{"n_mels": 64, "text_encoder_width": 192, "text_encoder_norm": "layernorm", "adamw_weight_decay_other_params": 0.01}
Rows from block 3 of the text encoder, named by matrix and row number. Rows with one number belong to one neuron. Each number is 500 + 50 x the weight over its row's rms, rounded and kept within 0 to 999. All counts start at 0. Numbers have three digits each. After the name is the row's rms in percent of the matrix's.
# fc1: MLP up (text_encoder.blocks.3.mlp.fc1.weight, 768x192), inputs 0-95
# fc2: MLP down (text_encoder.blocks.3.mlp.fc2.weight, 192x768, transposed), outputs 0-95
fc1.523 110:597454442443456417499506498445536521481496459430530475483460554492453487432408462457405555450451536467465503538468523487417532472521486480529504517465441487427490405540514530561498460498503496485492417469428468499504388492589456497420444597444569484526420414499603408471497526449524540575
fc2.523 107:558538512549501607517441563568520475499476611603479498496519571463434503655568442530454434469509517484471518530505514450479531447552490525442518469466574547513507550512502371502550527489452582494507568510517511590488572527403566455574603462521523542396514592409455565524568524603495539484
fc1.524 136:507456473484507551537411566343514515531510455447509523471536549505436543411579477551562563400570544533521500531424450538564488523535447480524472610578442502473574528397500518548526483513506444506449519489502482490463528409521510521503499389389491602530582541445495437528585510462546519551
fc2.524 131:531485487442474607535547537537511564491481444519474524461522511419517497472416533481529514631556525448473452549578586496447542517475481509537492530516499536531591520489475665512500460504553550401593457480522511447450488550552556508551474508388493508479494510494551509510503534549464480430
fc1.525 088:491499430542490418449414620480536570548569501473589510449527512463510515579535577522409494494509492487489515566453561512507504502494501484549407531456512563563573520440560470522463531554430486464563558463465487398458433446494498439521462493559549617520520451416578517492506575487535523412
fc2.525 084:460510570433519614525549487623499542528497538567457508575409521471462452549479523511586441512528446476489587475450508476461452449525508493456531508456522500484476482550555527471561395561504513492588491528495452543550497483503529632493595544428495490437522583545533392515466445584464516453
fc1.526 107:505480472528494662506584550521440483504426429493467509556598426488537492544466516462434526514535464510476443476527483560514601498473487518520481507392507583579568447552483489424512489448461556450586547483536506478491506551542537579473481461499432500447453482437525547515554554577548555531
fc2.526 092:444540468635505359518405478563529558442590506520533411509559559482495521495555413527546458383453478428530552508471488468512413499470453456475461401536452491450462547474484526575520441549497478515513457581416518564536463507452385435487461495520510505575554485551498483502454495406479420494
fc1.527 077:505579518516481472371524546505498443509446470451555520468471457610568427515576510530521545506582519484556525596520540498473473516569476472468526540475505612477426516513474470600480578481505473516541413506538434548515561423487520423459469541409558582539515607519540523469541456493557484447
fc2.527 075:411433482520480435483492523567578469459500468548440489482495583510490554404535622550599453514590498530470547421446445552568548484509450541450420512505393475569503573448458562455577422582459466540468431503486462494439439545567504479452537454553459512495508526466472476486488492515501542479
fc1.528 126:615457537446460558467499403520483501457503452496502607477433553572501517551508549510541421450588487453543524482450428574485489518561572513556478572496458441409547512460598484465417430470477463532508468527500499507439481544503549582383665530438488428505445481408501492510568504472526502467
fc2.528 116:463477560467419519462512461540490464513481572625525499470513480483460483537404451447549482444558465464509524507370528450478553471410447548402483494405494581546570481466577497615471453485518583485581677522480506428498497487486553493511554484495466540553477551492498517560512537489631514459
fc1.529 108:501572508505537405457528456541460556506470405474531440446481563487397366584583525535488416473455484451482478463472440538483557464537518480427517541453556534525483535572419408458503552484526528539507495465467508528505572494473528429547482563497562547541627568542516475589486522523515549471
fc2.529 113:522469487539429595469544525482540533516452536496503520446430464409513521574459511502431575491526472534522456545504403516455536520497547521566590482535453422520503502482490508599459497518495481515457468506504565496487596467558523502515513420388418503501396444404394498483569463491430463526
fc1.530 084:518504445523421551549432484579444547452491456532399509505633574514569486415478514474561573482515482429433518496618385614498427504477564526552491591537454508482576525557495526471444527491456454484563556530539489426580493480584536551497514477508409535408490454481498449589536479525538503445
fc2.530 081:453530505499548515501577408581536478620524596440524453506452490442470507575433507528445529623477392543462510477553555402515551449544490483409501471488526527537523471433466485473494423527459549412487538533401511506489555563406520520633448528540576489569499551475463491488527448505453567515
fc1.531 112:540545537504510560448454462527542486481493478497485448530495499472531610528600428563525421469480533514493483507528531472542562558496486505460514561508456488544529556398464563462439478444527486467515499509481491511487582498422384488471576572501522542578465572553638556494476488597397578495
fc2.531 119:537425502516530480565558489469454496447540527558478483564586492457531520468504483511594598509494403497509404489536514520539478483492543543504439485571509490541476456534546467503511451548537541468527475459535504491595445498601546496519422471398527580391550525454490498512569559473587470576
fc1.532 103:501589479511548538461433472442402477478562505501487495520554591511446381557544504501468510569525501504469571512560547468544504500483528488439525500514507513477466426467583592442531480470560454444470533484564485537386480464454489463499332480434508414513405450522532516580599461431516468536
fc2.532 094:575424461529466469578560597452580486555448581445530423510416495509508558513500514484512507367476491509493508558482546509473459478455549494550511560494498484530520576564439464514516523447521519459552507521374476369562515582557482528578515508534486560528589604494534478417436462520516555488
fc1.533 100:498438506489510464537508542541465469586542413476580533453531533539576411550560561508605577487513547560506399518440492424499447500433563473535536523457464451452487583527429569446510421514491499478500402498540425553455458434510508484550556557436513397462540523549517532387477450583413507507
fc2.533 098:506498552501523600405514556470493603436476504563456431490513477456444555489484431497497491529573503460428524522618523659551538493552468507479538439537512557546492531470618408526496574522591442545532509468535529494571531598444503554493433439516467522545467536449588419647597527464525562543
fc1.534 084:421492436517494447530525566494508493620481379560458440518456448444467465472547517517622493450533521515534485464470541479546513586557569469488507527552522477514499507453478533568495565535593464598469431556546511480471549500483523584443591576568420451515500458427441454566481502434506432509
fc2.534 090:517674467488522498505535528510551500450439577476555542471531488555447543474442535485609521529541483516467405481503509418478562464493431511496577480433488505456578469423498518466600530465526502448475571496587468564442336535514388482544479507438595511569531553477571595479371510533480574461
fc1.535 124:560489513398536512433500562424472476515551474439487468573536478519463425535510492507456460570577447570585495519518558475528507448502479571510518415449488446447528527504417517467516393569506632585491490499467529507591472545486495538578510584534556413535390517597504492566462574516435412509
fc2.535 120:403511524531601538548567489538540489491457482581443555476530583509496444514454548491491538499430545491459526513479475578562550575479546392483476468525488606524457527539561488591513538443455511437554564565433428569433523457397486436463555375489413541488540534444454507486539487491461616540
fc1.536 089:483500394467466409549456414484510559425524500439520505505472474497483515592541462548516494437477533478572593545521479566531532496474466546416467482493550492436575427507458434504521529535501400592548485492474493430499533531566490416417547465494474446416566487564509531515482453473561524466
fc2.536 082:525531531559504538517496525540484481636467500483463517540502527517427413448524552409442486631539497609476372401459523494503450546521545551576490412537487517556449581522462454555434504538504672464478477506476484556449542518492459534544450527474566580610483474462499512478469549511464429468
fc1.537 072:479493452490425479516447381433485447531596460471593524504516471428430560484496581483477412445459494497454401442475348448548513501443552524520477492508478566501511468505576595518461461507490549479457416509495510480478449497448607494456458464550484458503529504478511464501600503511482521448
fc2.537 073:521489466415630522537567531522468535467437486519568459525443521525452499505513530451470542501528531490622547559545549506562482497552572510467533449505542529454527570540495404544518568453577463443443482571430459585485483470559478468615553518406463564440455493462472555515515555518573453496
fc1.538 108:405504450533533434534464553494471442542600515528466484573525553462505514513475464533474608502564513537461433430501467436435553498523471513525473513504538489434497458471495563514428504422484482572528568516528499511504454519512404490512603549505528491382494567496505566496459446495472434447
fc2.538 098:604500540477526544494606507560510476477455521414423527431446503524491564612509528496473432591428469507556512531505471553578513482559487422440519482536528524530510509585454453513597492527461531437475521432425547502591508468480517458548436329487493463526461529500471482584570487436503567507
fc1.539 113:602465446496562478481463453484580487458528493490582453555500485513515458502414524544472522464529584412573547485487555361490495515364500526352510389481495531519477468496460517504452548454457489533548513562450440459539561573544528555490444466522506513554429484492532624460495483497484454515
fc2.539 122:459450571523468559551485542520448484529475458440453551516458516545486467556511475511502507510501435560488588522489467617551594518638489455511464590520539467481445486557476435494541425502520514461530433457478482600475534483421500541512571493509523520534498495502526491510555581518499551488
fc1.540 085:489458565490471398475513502449391499585590506434486559488382540508495477565518465586581630456385521516500501449485541480546476459481486385539515461537483507543471543450506522502444493569524554528513442587512449628435459400504611403485583595478512503504440494399511554470487514475520493561
fc2.540 085:539490496516500505496518466467495455416409497512470431464523455448432538466546524504432561527544426479460470583558449521572624517464504562440436500547523539514492546508390485478535529472521414403484536488392541462582563547459387562462381427470474470502520438545466489554454521467421507490
fc1.541 077:521536446535448434568595586426544473517558508565366537549470589463495500544543493448522346569569493457517488467409486452480479435461561540526626571527534498562482492533504542510455514515495577508493533541461520405504585492425590583459519512448545482473551633557430459531517541433381466423
fc2.541 083:499521595479445556477414522462562535501493531465630494396513454466407482523489505499433525471468511523413529516518408495573564620473529520547558436501544410445489454464502579540530493485441435585499443488439487553541548489456508431535488470489430417551484532490542509496490494497567505526
fc1.542 111:359482551551538604502476534498523477526544458508527510496521529592448459511494440618458516455564525549550568560478591462553462443524437476533486423531540481526484443455418442585534528523512485420516496492449447438516583444484452553596537481556456555420493541445485483455437468483435520493
fc2.542 103:525500484482519453515486490570452428503430463518420535361461554491520546520508468356424462649447470451415484447580418589430507543455573546454506544483426484496505560536591540400482413546511542513479513511494496506448490524555486485404436453410537417516505496473517430591542517531536523471
fc1.543 087:514517406565512539496489499549477528534500503485563545495498491522468502508520606588478454392522432581508403483478490581580514471559432480474527558508601533562592457533435481452541554600418557437543515505513534510554490582434524543463524548452485612442511479417524428514451500501469466569
fc2.543 085:525400565446440502454522578464516486472471521550497541460547585530576480424539473530534354478500488510500487485460586444403435566395523558488409505519445543464528526487591525555594453448479485519542458486542534455491482507546496434487561533582522485446484545547492450532538509447545491561
fc1.544 091:464495474484573399497497584440441436530498406584488410499400509499451508476480417477495482420523464478553512473519477512611485491484531577454562560486543522490526482480511482520426489496616485507501466494503574538492464477454518555512490449577552547639567437474516447523472571433522588450
fc2.544 092:460508522410503534456546407527474514474473491491472437538439553364582469456547487558533483586536544568433503548442538526486455518482438471517509606478458484521412518518377579548526531477501501530569545382495440510572484548492555555533477574408453420564447472552460548479464441487537395469
fc1.545 108:514493478492588499437491510519475538492554451612428570450473531476533423622502523483497531539536468482544497569515389527482556430460440437492436511545565453544462523600550511487396507496426439583531515542544519451444522498433531514437506517578459515471540506578606490494449497523541534463
fc2.545 107:471542502477441521525478527450502485534410580422476506597523515481432573467462515448440495497477496493456586488473555514497534577536532482501544585467391617400497474444602406561523543498574564562522463460462484550588534454521518466575473521423555532485535526467409453518540495521512427558
fc1.546 131:530403550491498511515530455422476502464524552428473404465530484471415452561506461526521450484509398521404592454514429427521486451517574577447496535502481456429441487514510450499460535516472462456514484501490522519430560534428534475565460574509471554537371515532484425417536490545437492425
fc2.546 114:553595480519475473484525519495595525530448462503480519521525536513514568491500485562560548569409497408474419602494492584521528536494509460518548438458447494479497504511454563533507497541418573539519553526574542450487483437559580521447531421462473530438520536374628490561483545482559467592
fc1.547 085:409508572527469513487510470517506521596528598554511619477531497505486551410382559491479430481526494586461484403463532445566532458480494521537572518528518502509477572537530616484454510505534381492494562487519519470460515508517504438493522424569407538535454567451418560570450520463582547524
fc2.547 085:608542391528597435550450488432446500533463496536455452538490455486504531597603482511524532601424514513555513612511526495440533424597531446548508500473430497478545493451482554551563591480532570446465567577513528505492535505509483577517515597478582440546528484486515518406488520479436495501
fc1.548 078:436545586582583454436419526572500507534427465576539421506446488582452497495455547451469438519464503362487449422356490516590457412578487513487527475534547528487448550527557544498506482552501595466498531514490468439491455519521453450500491550442529556492488566458564465559536503551532435499
fc2.548 077:499558488480471469566509515505488373485398442445483508424499483407473448606514509522488487490636567584506609498614468498453554511414563453479566436494511505544525500500514524505500474552467388527445464502508491457449474457630522554464522464589437396434423553520438510560612538503494476567
fc1.549 115:376518551459474597452397377581496523408492474467442495512536482551512535494494458466525468535621445496501502433536568509595476401470591485401537504538421505508459575505494478460508499505477444443576415536457401610488471487480453553549529453512465521402428502556476426513485542492485571611
fc2.549 110:433387487497543529607559497539456476582467397524562487482527592453553462521515560502541522535445606531519464583541441562545464546487443412577398431486520523469521505489527529477458541501468577408510594456538496452553581485494449447510419423455577502420516501446488519474496507519479486482
fc1.550 076:534442494535434508483529520550451521544505474605476537478495507552448522507479492437472480509495578509496566393575479390577463486499641438460568496568540496551427536488480558485464465521475625558398506580431426495442476578515437479531532486593467520528537635452546480578509460559506564472
fc2.550 078:505545437474568616492472530459581458510438544469561440473471494462535516520569532417446502499542480474511419494525520590529512508626431499544515493478545609412522449543426509482461458555516392487515506540368456502500532470546608472555498564439457418402542428479374499471481543497491512515
fc1.551 114:468420539534589512521540532474525525500540439496477524580538567484451488554555528502541473496572548491476408529492452561427533525599536566362453504427511515519460446491411513521505435481478531544470517518498515422510535563522472432490435380374493428537480564471512497502513511440484469569
fc2.551 120:446531519513414585493482537516555528563434572485494502569484475571536406489428485540616528590548411492538508550479466446478464538418490409546511476525504477521496453557554481535445575499504553518618512454490502505569443526500503548456675469496534487433574533454563487537463552539412566520
fc1.552 088:525507474471537487470482440582442477580498576433522506412578424469539564482529526372562455505488444571526487452442531522570487519520461431506447552571512536424482592543477502515508460429433515517547480526461556431518499413513524476449543483470443599473525518558527546625563485434587460563
fc2.552 092:528594512532554512552564536476461551486538392562464483493439509489553553601590581531511578485550503501502489553555378608508575519610521498541513469533553478560531425419489499565467395500547543513559582424494443574407475516497533489623501536520523526515582555528491442435454419498448468407
fc1.553 097:507466491427530425532400549454480521427430566482425586475480520529460579482543513541440457493398370428508504515485470534509468410582517535475532507490502472495415479447595535479510471468465496431449503553445520468572626511539550482489493537538491465443531445511542521442425465494528494539
fc2.553 104:441510494549496499499487463446459474535527434498430335457517489436523484542552531544526588536534483475440509374526540575480518482399501510524477568559501510503574510577424486475555493517583460493531459355591497523495534390448462544484462458436506508526462478486471506470534479484491540496
fc1.554 104:500447590548442476477521452610603583512483449487498486466465510531414441459545459500481529537555483533596509487488501517467513537584526459522585455424414491458492524452576591515461578507496587470474540518462417548454418500562398496600562576426468445433484525425505454535393606556538422566
fc2.554 100:440464478478433440498597430433502449514506508413544613503487419553485572439485527487507494419443508575539484470444573425492556477565578495477510381503532619488504504435501453465462525399545516473480505454596501505478476464449481573581453527529463529538658516464460469490497506457498483542
fc1.555 093:446525520501582450537542408516508544518564454480544570394484590464455469555557511581474536475495495504414562418502353505558532505542428504525465402524537478494521513614567450505503579465460463485512538434539410453484635536581503514440504545421468560563529456493604486574477532488416526476
fc2.555 094:504473456527448527557542555529437471511418483425393527517524416498483486557558466520487549485477480506514547512466656528447483537360601453528577614477497564557458554512544596430524478506443494456510435465519573508463526481526546507536445493446529496461426571492408495630467557486479487483